Weights of a small masked spectrogram model.
Model: encoder norm rmsnorm, encoder patch size [16, 8], encoder layers 14, encoder width 128, decoder width 256, decoder layers 4.
Training: soap at rate 0.0035, 10800 steps.
Data: trained on simulated modem signals in the audio band, 78125 training examples, 53.1 epochs.
Rows from block 10 of the encoder of a small masked spectrogram model, named by matrix and row number. Rows with one number belong to one neuron. Each number is 128 + 24 x the weight over its row's rms, rounded and kept within 0 to 255. All counts start at 0. Numbers have three digits each.
After each neuron's rows are labels from the 100 clips, of 14848, where the neuron reaches its highest value: "top examples" is what is common among them. Only what is clearly more common there than usual is listed. The data: simulated modem signals in the audio band. In brackets: how many of the 100.
# fc1: MLP up (encoder.blocks.10.mlp.fc1.weight, 512x128), inputs 0-127
# fc2: MLP down (encoder.blocks.10.mlp.fc2.weight, 128x512, transposed), outputs 0-127

fc1.386:160151118138117141163113130132100131125149141098147115076125125139155088136138113135117092108103158106126146133138128102120111163109115140141079140125130109137102111151143106125116103142156097106101136100111108156094159182109098124109145149139175137147104081167133113170147114151077106122135126113118153167142132166094102121154131093093148107114115080183154105117135125129146100065127
fc2.386:124093132172129118126109125164138128119125120184132114135175121144113126119183085160126131148104128111145095113139111101115134097107139149127085146105108163103104125068112080132144123140160130124141113128124127093138129122115151101081113089091136130087162141166107137123132149138122098155130120130166091083124124104162173137123108166160138136174131114100124139106132124129069134088151
top examples: frequency hopping (32)

fc1.445:145141101127106139162119155139127103077121109097121135044092085127159125139134130126131100126121137119090149165102117107146090138115153116145138099139130142144125102161159165181086132111129125123163135099118153136085134087166153162124114106140139107163101172117147146090160163123130147149117131148162165123128118152142134106104136121126099092092072121124146124127124109112125100100127
fc2.445:092118159134168123102128141149125127123157134188135105126124100168105112213119144117120147133132113146130115131117137144125150108142147168135120142120104132090112123153084132129144139156085113159115124089149109122094133135077115157132123131109166170134133083121136120162161086102176146128152119085155157117177143129143146089129109113117146116154127141103119102140084131165102136157106
top examples: 800 baud (37)

fc1.504:126122126134145146108133132095093090120089098115144091117111178103124123136170137121119153137129071153120072129147141127138097125132094091134090136128139121117114129123185141125129122140149127091149106156133097166142122122156144109128156125181188167147121126155129132114132187136086098122113144131162204127122123114142159124104106139135094087133120117120138127103167166134142138121122
fc2.504:127143125133109131084133116185129150135126123130107117174129120122131130065090112111110118134130146150130157152102122125161139078085130151133165128105148120111179142102123081100144088140111127129135131149155107104124105166141118134122132109127111107147135166094127117112147054154087141148110148116122064137121117140124106101105142139143164146110122147164127160116103059124127137088125
top examples: carrier: 3.5 to 4.5 kHz (66)

fc1.296:116147132149118079142109101176126118111111130130180091112162126122128108090096101129100118109123113140110134102167126109152159148139142103097127145118106149147140113115135150114115112166132107119130169116123138119094149143115128076136071125162152124155135150131148126173120145124095131155120110126136205136201157157123106133096120116122144103168144141076107107113116132148103124086110
fc2.296:135120159128086117129126134105160137128122149078114128164099112133138098140178138131134098130121087078137119141147179168106117138144137135175139146097160128161098100139151180129173124103142119149130110124172138151119123089109113139163156143097116108141156122158118134119103122118148164131137103158133080097130113094120132154143140120096099127129154133156176109131144187151138125182130
top examples: frequency hopping (64); 100 baud (41)

fc1.383:115127137166130109099151143188141125109085122140111156210131112080123150126144144124151109121121145145143112157089152133112137115123117102110109130125163130095126132124109133121094133176166152165125119146152100113149112134134110136089097121130121140107144098121144139090175135146097115166154123145138094152091107133160115118073122148157196150127126105085122118083098131141144117127131
fc2.383:119132117102131146112115137158127127140107132147102140160138099139142141047125153080129120141137113148154150159099113122165117129121111151104136125150145136117176133106165109127139092049041167125112118157099119141171108134136121142112123124165089099162097149083129135109130126131140164146123138118126087146143111144105100118103139135132137137122126143158140181139099090127141132111120
top examples: burst (98)

fc1.39:135150107092138123123145104098127141129131117134102161074104103103138128178109169129101153093176116106098153117134147117095103124120112129148167097158167117128113150188149141123080142115129112144106110160132130125119106114146149188154151147138114116134127127097133119130093089125186126106123130115114130102109130091110135113147086126111051121092150113150127138172115120103117135140147
fc2.39:138101142137114153118115127164122095141140130108116157169158092105128130153108098150131125097142155176165089158174169116121166094176140117108152150161138103172164096055148114134147133131116141122126172171117108105188107152115129094121113108096111142108135165140133119130088116105090117162146102112149125140118126102120126155130120130131107104138124171122106103122109155132147135132124
top examples: carrier: 4.5 to 5.5 kHz (80); frequency hopping (57); 800 baud (39)

fc1.34:129168140152125136110181152178143143154103175135157134089153153170137087163138130130111141086124154131137063121158167120122135096154143105140092136108102152122154135116116119119122146169145102129096139116108148117099116130087133128116107118127161168101135107135146125150170150098124109094133112154148137117154118130119112149112122143142141161142154090138169120132083122157103139106195
fc2.34:146129153120110107128112117133090099140115106159105127180162136092094134097150143113137145134119090104193148114091136109135122155115118102134134123118125137107126136115152107132107100091124154120119141143165108143208121165162125112080123119127125092140131172101124103116138131123115162143118134114096066153127152141143139122120116112151187123157129155189117159112149106099128133173131
top examples: burst (100)

fc1.231:142137133138111133154097162094136109161142134169105130127134150146065134106138167141101130118134134119129092140086106123117117131143133126104139123124165144118140158124162135114145165121152118170170154156118141185182121118125126170142067149142105159127146140095134104126116130116175158090115153143132065136125075128125154090116137115119130095097091126133104126127099123120141124160078
fc2.231:149067113141116129094117094117117136133120134190151140132145119203190139067113143133118134133133117143138120136156123148126135117113134145131137131120133136114139147128101117143150109129130120143167133136112124107151119190118130117068128152101128114114161154118128139135118099098127102147144140118114134126134134165113094141164130142138161133116135129172108096041107127123128130205113
top examples: burst (97)

fc1.60:122150148150104094138088123096106126111145147114172113101119125116144153082118123109079103132123113132097144129112117144154075124078109104129155117170119185128096128127118142115122162164181127163151123153131167123093124126104105130168169145130152145115144154151136137125158096125127140127130125123115182136171097145167131121097076145127138098123119135108129151115122133148136136179071
fc2.60:133088116098139159116169117189135143103148128165123088124130099137132072128131140138166123137133145112106121115138144151114144115126147172127122106105128126141209128148120112142112109135082130104125132134155090098074110134146123106143133075147153129134094104146152130156138118143132149161121143141143089152142155128109160102106156153105100108182124128103137130139145157136096129059131
top examples: carrier: 1.5 to 2.5 kHz (73)

fc1.273:146124098132124134139137105111143154121097132123103147094116103104201163161126130172162135120123104117132168118129128079137095138112127147129071140126152159168145134112134082087124113130171135137106129122116112128136134142121124142161125109118140161120119148148141108129104107107129170144199133128138112151091157143094123085173114137143113101123085137144159111121157102141072146079132
fc2.273:130178110114109145138120096188121120103122116123116126170131143113077126109087152099081137156103137133129185139089098123171118122122123135135148136133123099116114149111149152103123100115117123119104110144137131129121144102138146152115135118140138106152082106124127138159147120162148179136113176138110074127129127154105139102086153124133158138127109111081167191171137103133116127073110
top examples: fading (99); carrier: 2.5 to 3.5 kHz (64)

fc1.489:118161147130140145107119128141142111154146135117095108087115127129139136126082108165118104151156135101100186172129085101123134136121147159114147125118141138137152155091144158150114127150073131111106139095155144144134115102141127153116163149142115127175115136111160094163142152134107121122127149060160076152093134136127144098104133145115088138093132142181090141151133119072158104140124
fc2.489:116086147136125115088125115147104127103123109135117155136135113136166076116137109165159146117115108111113129128124145143101110182147117163144126097107112146133069147151151153105112101117129089147125133132155085156157139169142109092106123080120174135123161115140141120139124134163153147161131126179139123110108156154146110193145127110143139151188121127123126135123156199116107118146147
top examples: frequency hopping (53)

fc1.242:138104129132122130079114129133133094148081132169093140147157162156127137110129093115116136110141130103110136109158120128135110148132156125108091122092063164105164115125143123113128073105109120128132168098158087124128174154087110100105141143148141076137099114158082157103096103116106111128123116119126123144109150122091079147083132094103124141171136111137138114125140153170107123137101
fc2.242:152152118117102132090109126139127074158128130103106163156117117127141117168146092130115140151143141123164112176128141131120164104142129108146129109119139083150167174097071132129147145107115154133135130147132135146184117156135099159121141122109126109101130114055104149128132103131118181111147136117105070094132140132140143171087132139133154129165182133162148147120130109108122112163119
top examples: 100 baud (40); 8-FSK (30)

fc1.239:159129117163121141117148108185125156109092114138142138102118080202089162125116092156142144142074142120119155147154159096116147112139110120144142126117080166141115092122119171171160133169119108125134127106130151123099159089138128092148123128094139148130098109150116135168145147163129155148122120153091121112154129135161121138175120156146094117146121161118122117111122164137100141125102
fc2.239:158154135108171130126119140132130130111136159139151155130140159117114096232153147149149182123112128085121103113115133108125094105126154140118129130104133152092092132128133120118107130180135133115137112121113103128147095102117109137075108130138151121132160121147146094152100140102153067120117111131169178137133141137088118134150112138136114166113111116152130104127182173154140121151151
top examples: frequency hopping (29)

fc1.147:140130115085124120129090132064146107166117118144130142080119162120102161111103180115120121149149110161117118127108100138122093137118102149116107115112104156121148137116146131134162200117088130137127133142142132154143096147137151160164144091164149147132091129133122108119114114126162104151106161102124076094105123107158124096130093143087087145121144156115088097126113125153145118088160
fc2.147:157128122164105113110111119106054154179130138128124112157115115119095123091098082107133117139128174158151132135163118147167175147114123115111111158131130131109126090137118070082148183146142115130120179157117144152133144126143135140127114143117067148117162098142124121122146138114136111114118139104113184148107123157130135172126129119103165159110142112131135102102142084138135126091123
top examples: carrier: 1.5 to 2.5 kHz (70)

fc1.65:116113112128102135135137135139104067146145101147120119150125118144136116131122074127116102154109143118146101126172100087103143125108128128112120152127078166136126111117115141106118133128124146140130133117139134118093147135146074107112108151117132178118101074142086119157165127157089128144136124140115144141164117136129115115134129098067131145192173134116136129091125149118117165035127
fc2.65:144128122101135091165124119079174137145141141112109122065134168128133137103109134143111114136142120091139093120120130156111110149128118147177113127139119112118100162123163157172129158137107080121108130179156158093148140105123127122163130123153108154122130125116155131138150183098179102134133134127135196093131168118126153107149122150108083119113095122151111135141171147131161142164137
top examples: carrier: 4.5 to 5.5 kHz (98); fading (64)

fc1.75:130094125119155128084137153116137128102077120132094181208144144134098094146137114104130101176171146133181110101104176120112141114137145141155163133122136114116085141139109142112103102126145133112119131166126087123150103136117159138100101103130118099110150098133111122130127126134081089128121098145143106130110135137079164113155104099126162120124142118131155105094136076113143114147138
fc2.75:111147103135108154132096121138109144149117120097099125136145134084116152128128117128120139137133162135141183136095146116158103094068114147148135125125137105070203138108123080108133103159082129148128129132146127103134112128120123168148155101154102138134131157082135145120141134126167125105123148137148075096141138133115129123098127150163146150130122110166162173201109106117137121097112
top examples: 100 baud (37)

fc1.482:125075102153137152130127135106161102112171130131159113140105117158138152124099102144127157140121127089126128182141133144113143100161159159125117149141143111114117129081143159149123148155114151091167172148137144104111138106097114111156103140104120123138159135119127139164134156141142146186103136114141123174197097125148075083119103112155104125167118144111114147139135142164097100117111
fc2.482:116112113146161167061122126138122141162102118117104130156122162082169128070152136146159128149133149137145146101142156101128118120105118155131156128106135147127171119119137082158147079137106147136120102169098127106161125129158150111122113096147128126112168170122153105107134100135046103140122128103098151149120164144133123151105126117109133132093117161137139129112126065123110142139110
top examples: carrier: 2.5 to 3.5 kHz (71); 100 baud (43)

fc1.390:122109084096140142086094148115119155141121124151100161146113139117089128151167144119130137094120161127146135161122157133125109139151155105135129132151164136140155141141130098148137118106155147121158182134114126146150110146097170139066122128123111138075130138108151153108076163144119145111168134146143085093170142119115147164093090097160155109105144116120143107096076117119151145167124
fc2.390:124147147172086117112146117133133107080126158156141122149105129113151136130168082137102118169139118138163089155132119132112170104130128160144154126116118108135150121102106144109140168081100157138132121170116112148187120114131164150153136152071146122166072154118117129149128117079178125132134129132137121122110123153132150110143154151100158176167159117160101129118136131088121143153116
top examples: burst (92)

fc1.447:107170111105124132146108187140155129168119112121086115148140135164112140136153144156135103086165107127143145147066120109145107135155089115120125097119132124115115115095145123123128140119144166129114132110123126113104140127119132138095146165171116143126114125113104130163132109123148133141156127170148098118113094176155143130018146132132159136109123103092151151140151080111153153135136
fc2.447:172136143146130087114099095072139122139111165202135170120137140084128127113117182120134112176150080130146086132140153120159138114154128132147135131122139098124144104141130125150110146130160103152102118145123144140150143117120131126124132145116123129138118167132135131125086126093146102130150122128090172106100114127104142121209111154086136142150144115185138116125124147139144141183107
top examples: carrier: 3.5 to 4.5 kHz (61); 800 baud (40)

fc1.70:097119139113125118181133124117155126123090113090131123108115153138128133098079083133125118101124112132125130109110095116104114164132130117143114116153079105139101093135134146136126230136058106140145119114140136125083159158138100102119122117135146126169115134145147128170146129119080115138134139103126177114160128119121082124097172123112108146136096119112118078137135103122112109112111
fc2.70:132107102140091161119144123137111096103131121016125148112129143136173149118117116152107139143138143101075184162122100095146126117112131144125150162131132140108155151128143121099095118086102105128139138167098098105198110127152125147138126157107118136129131143054119134101118097124154111146106119126142125098103120130105140138121130145111151155119135111124134114146146143121134126183118
top examples: 800 baud (58); 8-FSK (27)

fc1.440:141143089130126143085121154129153145118151086132100137135112120072135138155132158175137148131161128151151155164102119135153109096108134124159140126134179108090151157127137100108108117108134139119123107167114119134154109124160153160118108121124112117134124109123117149110104092118154130123161142160111076103084124107130128079128092143143156115095105125125110173111121105088184119203140
fc2.440:113147094108162135124090165093127131153159172071102132145109112148073145129133146142119097106136090139118117160125138148119131142118120146125120126164120108135152142095122113126144123068102135136082133127154116178161114143128140161142114094151060140110084148110144114148093162125161144125131111128112064168089125136153148132129156106136113133122132113155143092138110120158105140084126
top examples: carrier: 1.5 to 2.5 kHz (98); 800 baud (45)

fc1.13:111150132179129175104127132099147132118150127145135191097120120082127117121137138106113116148145096121131165149136098147131110122161135094114125128118121149095072118110186152083138129151151143141149105108112116136125093115127189149086156120125129135132118112141104116100101088124075142146130149067127145118103107110120153141095151154157166173131100115103129161086137122129120151134121
fc2.13:143101136126123104117126145193162101120127129154132063156145161145123165093147134134117142138106132098158104098105126115118106105124110136126135143139129098170176118131085133159102127133129139147107139145168146130143169146135126113136128107134125091096152157129095128094150179142188193114106135139102118101116112143166119110089134107172117155189131117163122115156111134131124134118117
top examples: 800 baud (76); carrier: 3.5 to 4.5 kHz (60)

fc1.86:136096106165113137112126123153117088103121147108118163165121116118079168121132122147115126156117125129143067131121147122105129109123122145185158103124088101113149125161142150149123130177122069126078114152146135132097101151115118115116141091120112150164149156119122138139120152165130107115112099115101137125148150135109105085188133130093131100150114145150138113098086172102156099086140
fc2.86:116146091140116159129148094131129118121113132155143137083123170130157107149128116125153119149129168108140135103101120108100119113118102150119123155116126170083096094119114110100117148126130119128118137200155122116118131121109119151158118179075138163147153095179153106142158107101180092117130112130128104128139140105148133147144158150085171132138124110115097130113155139102113131210138
top examples: carrier: 1.5 to 2.5 kHz (82)

fc1.221:127127119141173168099144136139118139150116098128064138191130118100141132118150154146131131135142114108122164138150148166126133095113133150125148113136158129133134132105119073118149072105187154110126132145138103104179087118121142143099177131099099115129140115108124100094129120123120142167129128122133087112083161111134122161094100140136178139122106172114143155135122120123153130188118
fc2.221:132155123105125140137100152042156125130131169073142153100119110070117134167117132127079127125142109126133099143122108110162103139133127123128124123169159134126162120128131162127116153066080143123110126142154135127160150112134138144147132107133119113145110106105124140148106180126205145114127132149113104113133122093118132105090141123106092113135117116162113123206131134109139122120132
top examples: 800 baud (39); frequency hopping (32); OFDM (29)

fc1.377:144122149111089093110087135162113063147122091160153104139118162161143093113132114147103111120155141113138066162087117094144142153125156125133119108124092165154123130111105137122170124121116121118097150109127113104148099147133078058128101132152128120110146113104109124149133127146097127175110134122137095122119109124082180118122153099131166126139116135117150125088150137138145082116112
fc2.377:125080153164133120139164119146126136127120111129122124143106113118134105153123151155132114140134160132123117130123100138105110152152149116093114139091102157133056117129127110114130204143133124114118133107105099146076136165156139103118131133111145193144141113168140121132158123146106096148164121108171213105151127139170119141153152112117092152174134135116102121141154151160148133116131
top examples: fading (68); carrier: 3.5 to 4.5 kHz (54); strong noise (53)

fc1.472:127164110104136113149132149089139141130163122156110132105109134142113145110103164174117118136151110131104153138116098140140104102137126152123146132117163131111117150123140128116123109110152125084164097096114129152156133130147138181111109120138114136146126113099158136114118125110208154133160119158123055084065130127128151093161119140147136108060080139143111147146122128108163142167140
fc2.472:156090119142125131097129135116135108142123157093125149145125126100117157107134121132117112136149105130172048169166163129130163125143133132155157129148120099159176126111105102147145145125144143138113165131133120125191119179139131128137113125107077127100112158120121124122070127103093109130147116103096052121094144131114133158134123125117147129111147117186134109100102153117155116165120
top examples: carrier: 1.5 to 2.5 kHz (56)

fc1.331:116105123135140122092137099160136146140098157124124149151167104127134097157151115113110116114161142113158082122192131143125114129143122120140148131141122141179122134133127107119083094118162120123097143138126097137200129155133157136113119109130150117081135155145148136115120178130120100080133137102125124152087208103112149163132134117110103116149154149187151072129123119134129132147131
fc2.331:139185128123134150180101143066129130163128127157124145111131110130098160106133134139117127172143127141154184111100111130170098121110104119121164150172159114091128154101134130166110094099089166132102128135117139138127128124114127175178135161140128121114141135101112120106100142090191144127123134164128175152167116092119138103136077139111133125113138117124137140154131155133155114140102
top examples: burst (100); carrier: 1.5 to 2.5 kHz (54); OFDM (45)

fc1.73:100141098088114121184135165077096104118153105156114118092110117131110132128101118134128121124108135121101163127104105128131100143115167144128126134106132103097115118110142130160112181107115095134164140138139146127065115107136113145174112153123119177099124104100156119129120115121160151128111174155139177147111119091137097125147100143111097065109112125099136137186162141104127144144119
fc2.73:126166110136078148135071136130160143122111165113124133143114146106109153128162115145104113129145186107161161097133122143167120116139131140136141137185108158126154136129108152124153130122116180121109146163135163096143135107132105184118120150104100108087126110119126139107075172104165127137105144141156175140171131098107149120160148125107124138111164119165117176119143157158124115132139
top examples: carrier: 3.5 to 4.5 kHz (74); fading (61)

fc1.466:130111175138122152123130117154132095148182160131090116124149161117118127154166117111148114107128132123097132139124134122126123097139108088128135140151151147124123110070123092126129073140131116133136128127136129169098108109161159182086119092116117091132152167161112096125114128149081147100149117074135113161137153110093136116081091156146126114115122166071084115113100121121151118143124
fc2.466:119175126112138158133115117104141172104098129162155117135126081123101131074078123136135108161117022102143178123127149125116105130091096150112135115114128133108106111129098146117136139111183129124134114134125100111140134130102119084170101095166140131076140118140143136146118139133121137160130125166110112126115137125151130159158160114131135132158120151152170119097156166120147119124129
top examples: carrier: 3.5 to 4.5 kHz (52)

fc1.279:096107158092096130099160100184112156123159158096073157169145109135125118086166136151141138110143131123112115121132124146136151128108126126128162135107098144097138114133094135097133114105142146133137114144146129118135104173133104095118169115125104150140146094100113124116104158104073140139136126133129077147118148144122077104099120083136184142104097157101144150140146104107124131187151
fc2.279:131141113112119145155097142064157144141141120100151137026093131096155136196121123142117110124137104120144137135108094108112121126129101124117136146141115144119104103117113168129150120077099113119132136116140114137133126133105140118136116141102133141139105098150160155142149160126195075122163129137124173116105152101132119139110142144142091105144135126145089105174098149127114117090104
top examples: fading (69); carrier: 3.5 to 4.5 kHz (65)

fc1.317:119123104130118109135152150191132124119134088122165091135166124167130112101126114105097129132105138125123124123123105129104117143159155105129124132111063156144103067119124130118125114128130116127146146105098116151086158133104105105153093128152126118141149132161098117149160131128074121127165147114144208109150152160142097153139131094101127120178133142099145123129148187133092124088119
fc2.317:126150153141130118172134110105105114095079122097142114116135158098136102158082150134146132095134118156143151102151144174094115192134129158116130140108087106119136103094130140146154167133131116128124112113132138126080127143151123117142146127150123113121149128122214101150112096117175115176107132141155178121123133110125126163144155113096151105131132123086160104157168144128115104157117
top examples: frequency hopping (45); 50 baud (37); FM speech (25)

fc1.284:133159100117133136131088125112141145108166110110127096086088104124144163142090144164132126128128110136102183114110132080159108102137137134111126133152130138092168132097135125144082146143097173132150110116166196123130120094144121148147145138135132109126100147094122153121128108132166159160130140151128115134099086115143137050154127109103078146093120154122117167140142097127121139108112
fc2.284:115126128127135124094134123115105100127104105139093125182142108142129119082160131100090127167114139120148106109097168109122115106114134148144138126113182135106159149132115099112144060087160100116146129151133096137135135123135130162112150140113142094136146131102131131090121080121106150118128155122167066116136142168097134149113102136134166142139114135163159147104094091118112161198124
top examples: carrier: 1.5 to 2.5 kHz (68); 800 baud (50); OFDM (31)

fc1.303:139130148151122122183159098154101126123113125083156122136139142152097105114089111099127142107101147116117137102111132102096105182147136134120108133118114127150150121095108129160127136140116077123133112085078128105093153135139119099141136140126156107150123133150128123170126124120120118134108122191106185186178152146126141142119132108117078085168126122139125137155142129186076136146125
fc2.303:111120157116125111119103156147125113151134145144108159138092123142128143134126103140142100135147130117145089198132204138146142099106099152173155118166137114131184135174146101132138140091143152123117128081121095121137136135082124190170133137114094109100141144137127155089090112127116158130111141117162122081119122162102117126132120120111158151133137107154128123130128187121151112152144
top examples: frequency hopping (88); 50 baud (50); 100 baud (41)

fc1.330:137192125149103155081123140187143155123128093147103136145134125132151124160140127144151137145164123144098169138127135136086162138120142133140132096137143105122174143100096134137144114131095163107140086132145128115132088131149104101118104180155102091138136167108078149105148176130124148126158124161158075122097130103139143104115124123135126156106139147124096184123151089133137121115154
fc2.330:137099099122162135162134153046125126128169151097136182145133141115105137120143120133098151144157076154143088136143104139147114115113100111119158134142148143109109102172163111150120138101119129137114158151087143145184136129119164154129075119124123161129165097140122142124077178087163110099144123126110142124116111130122150141162121135120129131159158107165143127095129154132103127158116
top examples: carrier: 1.5 to 2.5 kHz (62); 800 baud (55); OFDM (43)

fc1.156:098141160117147131113130090145138090143120109118105109086124137145134143156131131095163105112140134120083098139211107115140118104129155148093092152176091110186079107139120144180107156111156070115166103134146095125143146123102106167107142115140110153139142136088120106128157098147129118120136110166142148143115150128115094130106157138093123103115138140141107143112131129124134147121165
fc2.156:109138080152137151132122109167102148140113088088101114200148130128159147127107124166143166127129176156136134150101144126094127138119109135113137150102147098125160126082085071109132126168128154118144119149149091118119130114140139144115126120170136122117173161124120136093116116177076143154112139138161093130103111132139116139131147118175152160143127141099149127157097112143113121081118
top examples: carrier: 4.5 to 5.5 kHz (64)

fc1.321:108154091092134127145122148106145128116143096120139091086110133134136152141090167130110136144137135152093194083089116107149079107112141138112140105131113139130103117113115143162132153093115103130147133148145185148106105096151116163165142125113097139125095135095121133123120085129141160132121134149114135116123120146136136073169128120115093108088105131072100176172173129140104137114129
fc2.321:148126134149114144102147113193105100126134125116116120172153122108127146137160109144128139136117129118164103169135180120104154113123133150128141141087143112076174126112099036133138094146163104131134109163129097148113094153109112121128121122120149096123138156132115122125143064138078140150128132117144075129126130166128150134067130115132172155137131145142145136106090131139121127146125
top examples: carrier: 2.5 to 3.5 kHz (73)

fc1.469:130102141109134142107113089085138108129141154154112147111113124152090144114123176115097138106136121101142080138112147153119136100137123157115192116151169123103112175130165120140140135129159082161147150144143152169154128135135158177140150111096098140119148123107138127105095122136186135122079129112146072113097128085116135121109088145151126103094130121123102091117090149118161132150130
fc2.469:149102125136163133122116129104137147126133133077118163156132090140138120105097126143146143126120107151117107133148137128124155128098131124124129127121142110148130095105127151142133152179134141125164122133096110128201109181111132106086105156151111161127149143132119131140129112081070079116148138139111116106129128137135124147183168124116157118108099142185125071073120123136158140195132
top examples: burst (75); carrier: 1.5 to 2.5 kHz (57); 50 baud (37)

fc1.146:107087142121138087135122144105135096151115085089140093174139129113116142133140099117117102119117128140141138163086152118118146147113132124101132115167078158099134108167174131121132151111132139124103104113110106085136166147128122121091117076096185111168159144154139127123133126145101128144111126106134176163173113131119105145143112139136142173153152126129090086103091137102078111147120
fc2.146:141136131152113147085158129154142169122104144117111120168124143134139129060082118106102119137128161114114123123161113099158140140103124142164109146116101074111161142110086067093169175126107097110143131135098089133138115137154130129147139142167099142124124117075132128148116113122112130140109141131180079087109102134123124132124141142128134156111131124120161115077142114157165140088148
top examples: strong noise (74)

fc1.319:114098133111121143140131126136132090133145121149154109118122128129181112101103119148098126119122121108146125095139116125115118106121135127122136133173069133145127117100184156147097140158166126116119110085082113136185159139128137107151115112119170140107118141154117095154123138137124110152111070065123146112145144134111126111187142107110136117140110120155034099121126171113113129109116
fc2.319:121086140147112118152148111162145119118114134236151104115156137124104116162140125113144115139114146094109142091117136129113116144164127138122120133107091155113111119154141164133120172139157121123137099123126151145075148090102124108147130122122168137148143099164146119134162138131161119147131133122134223109149131134135126120165139118124125133164113142100129134162168167153119126085112
top examples: strong noise (90); carrier: 1.5 to 2.5 kHz (80); fading (67)

fc1.320:165145156152153139102164110160121131149063145086099146155160129159118100140147125092140123139135135133159154149159154136096154138158120136145127114126090126134125168126119105140161097101133129141119144131115101076135111180102134095095089119143147103096134130154104107123132153131079126101121139126130054146154191141106120167117122145114135101152140131099163097142095114123113136123125
fc2.320:109172132134126137124120185161130115137109098037127113176118138055131145123145117112094126133120148105160158126116104127142130119099152121098135158117143108100144117123103121109129131123110138123136120160110132154145115135128128165129141156167127106143101138139169126114149120123182181142136142141142097151129150139132108098107133111176137160142135143167140184146141114126138126062098
top examples: frequency hopping (99); 100 baud (48); 50 baud (43)

fc1.240:137116165121130111180095119101149069136080144114110140118119184130088121116120118143146082100107151114125108113155098101127142102166111054163124165126122119136117106100143142117114137113131154142149117080187107102134162127155160124165113131135137105104132153109129130148118180156189130090154107123146133116133123117121140109136126130125085108129112144102113102131154157133111117152128
fc2.240:156143115120116166069114110135138135149138151139120098147138088131098144121099118132061154132138163165148137146123128098122145120085129174120152115092115122101146145126114104154131136178129122112118124163174113135147137127122081083130130088129126148089095176107132094141169124133084159122093135107121133162115127116123139107100159143122183146148132129173138174126113128150155114099109
top examples: fading (63)

fc1.64:108138122116101072118120158137116112132160101165133105172102157074154107099169092148131118149111164122149161142084137148134129142154145125090124145124102146109159124119117078103130101104086150155130093112152103132105130168099122107141141150138105144120148136138149114158140139132113179191145096128083135153136098112110093101152149140163135124112082122087105127115124120119132113153128
fc2.64:153096122143130111117120144070136112123128141240136142127139132218112121096123144131143132130124144104137098113142145129104130132140130149142120125118115135138107124140149160144133131122171120141134126119104125143126152144122124103141108132114130134127116128129124127136145120112130142154130139170157205122125143091131122143134119120112138122125140126153138120029110169138151124205120
top examples: strong noise (87)

fc1.227:099145114121129158170118098137130146141125131154123111073101142139136169154143124108116135151108122122087126119110132088100085155135121124108140099139111151147087127139113122131116207079143138117154151138124148095120149114177121137154149146130158118159086089126107111149147158146130114098129161108098166138121109151148144107158119126121131208129161110090120147115154137151111158084126
fc2.227:123063138122141103085135099140088133122113131115126096127126147117144153112119110113119111055141186145122145145152126124083125128144128127146104129168128130149120148137156136088144109151139102133137157142113107093096146155172143095122107056120090120115146177127136151109142134157073115155136131119164126115150100142117126146121118117114116069147124176166107106117101104134140129122156
top examples: 800 baud (56)

fc1.41:122136150093098145087114104155112129138104144128105137182139152158096140112116121117156131160103128147144119129137133113122132129114142147111118108132078140082143164120100122161115131172127139135131091111126074109123099138117108060117118109147143139125104144126139121140157102173080119179122096114122116148103135135135128137119130150159200199128110155127135171083104104107136147129151
fc2.41:144137052149133145131117133127139111116137124139132127129124116121136143129184093122119140164136185099149128156099105132126152110108142132140182148094163108118121121130134095105106084107094132117130107156104135125163115132127140182133134153109107135137150126142121092106141151109179201099118123150144167151099118105094097122079115147126143131157150099137152164165156110121084140114118
top examples: strong noise (52)

fc1.25:134068112132128115141094177117099095148142146138138105149117146108106106070118130136124116103137148116163117112113143145135110158152167145131183144113101084100175134101133082120158059114175150122124116116111153082140122117082117136166156135114101099123163118121126121134138115122129142153108123120134093132134058147149135133104125100157161112121117097099153133130131151133154122141105
fc2.25:126053123124123115135140106063125135117115122192147137100153108194124107149121146136131120110142121109095164102159120160135119135130121127122110115142130140143127140177124157147122163131130099131128126077098144107088140146112114102092119122128142134130157111103136121137132110106181135125141125121123168118133119133140142129230134142111115097115132142100143106069147130126117125170123
top examples: fading (67); carrier: 2.5 to 3.5 kHz (62)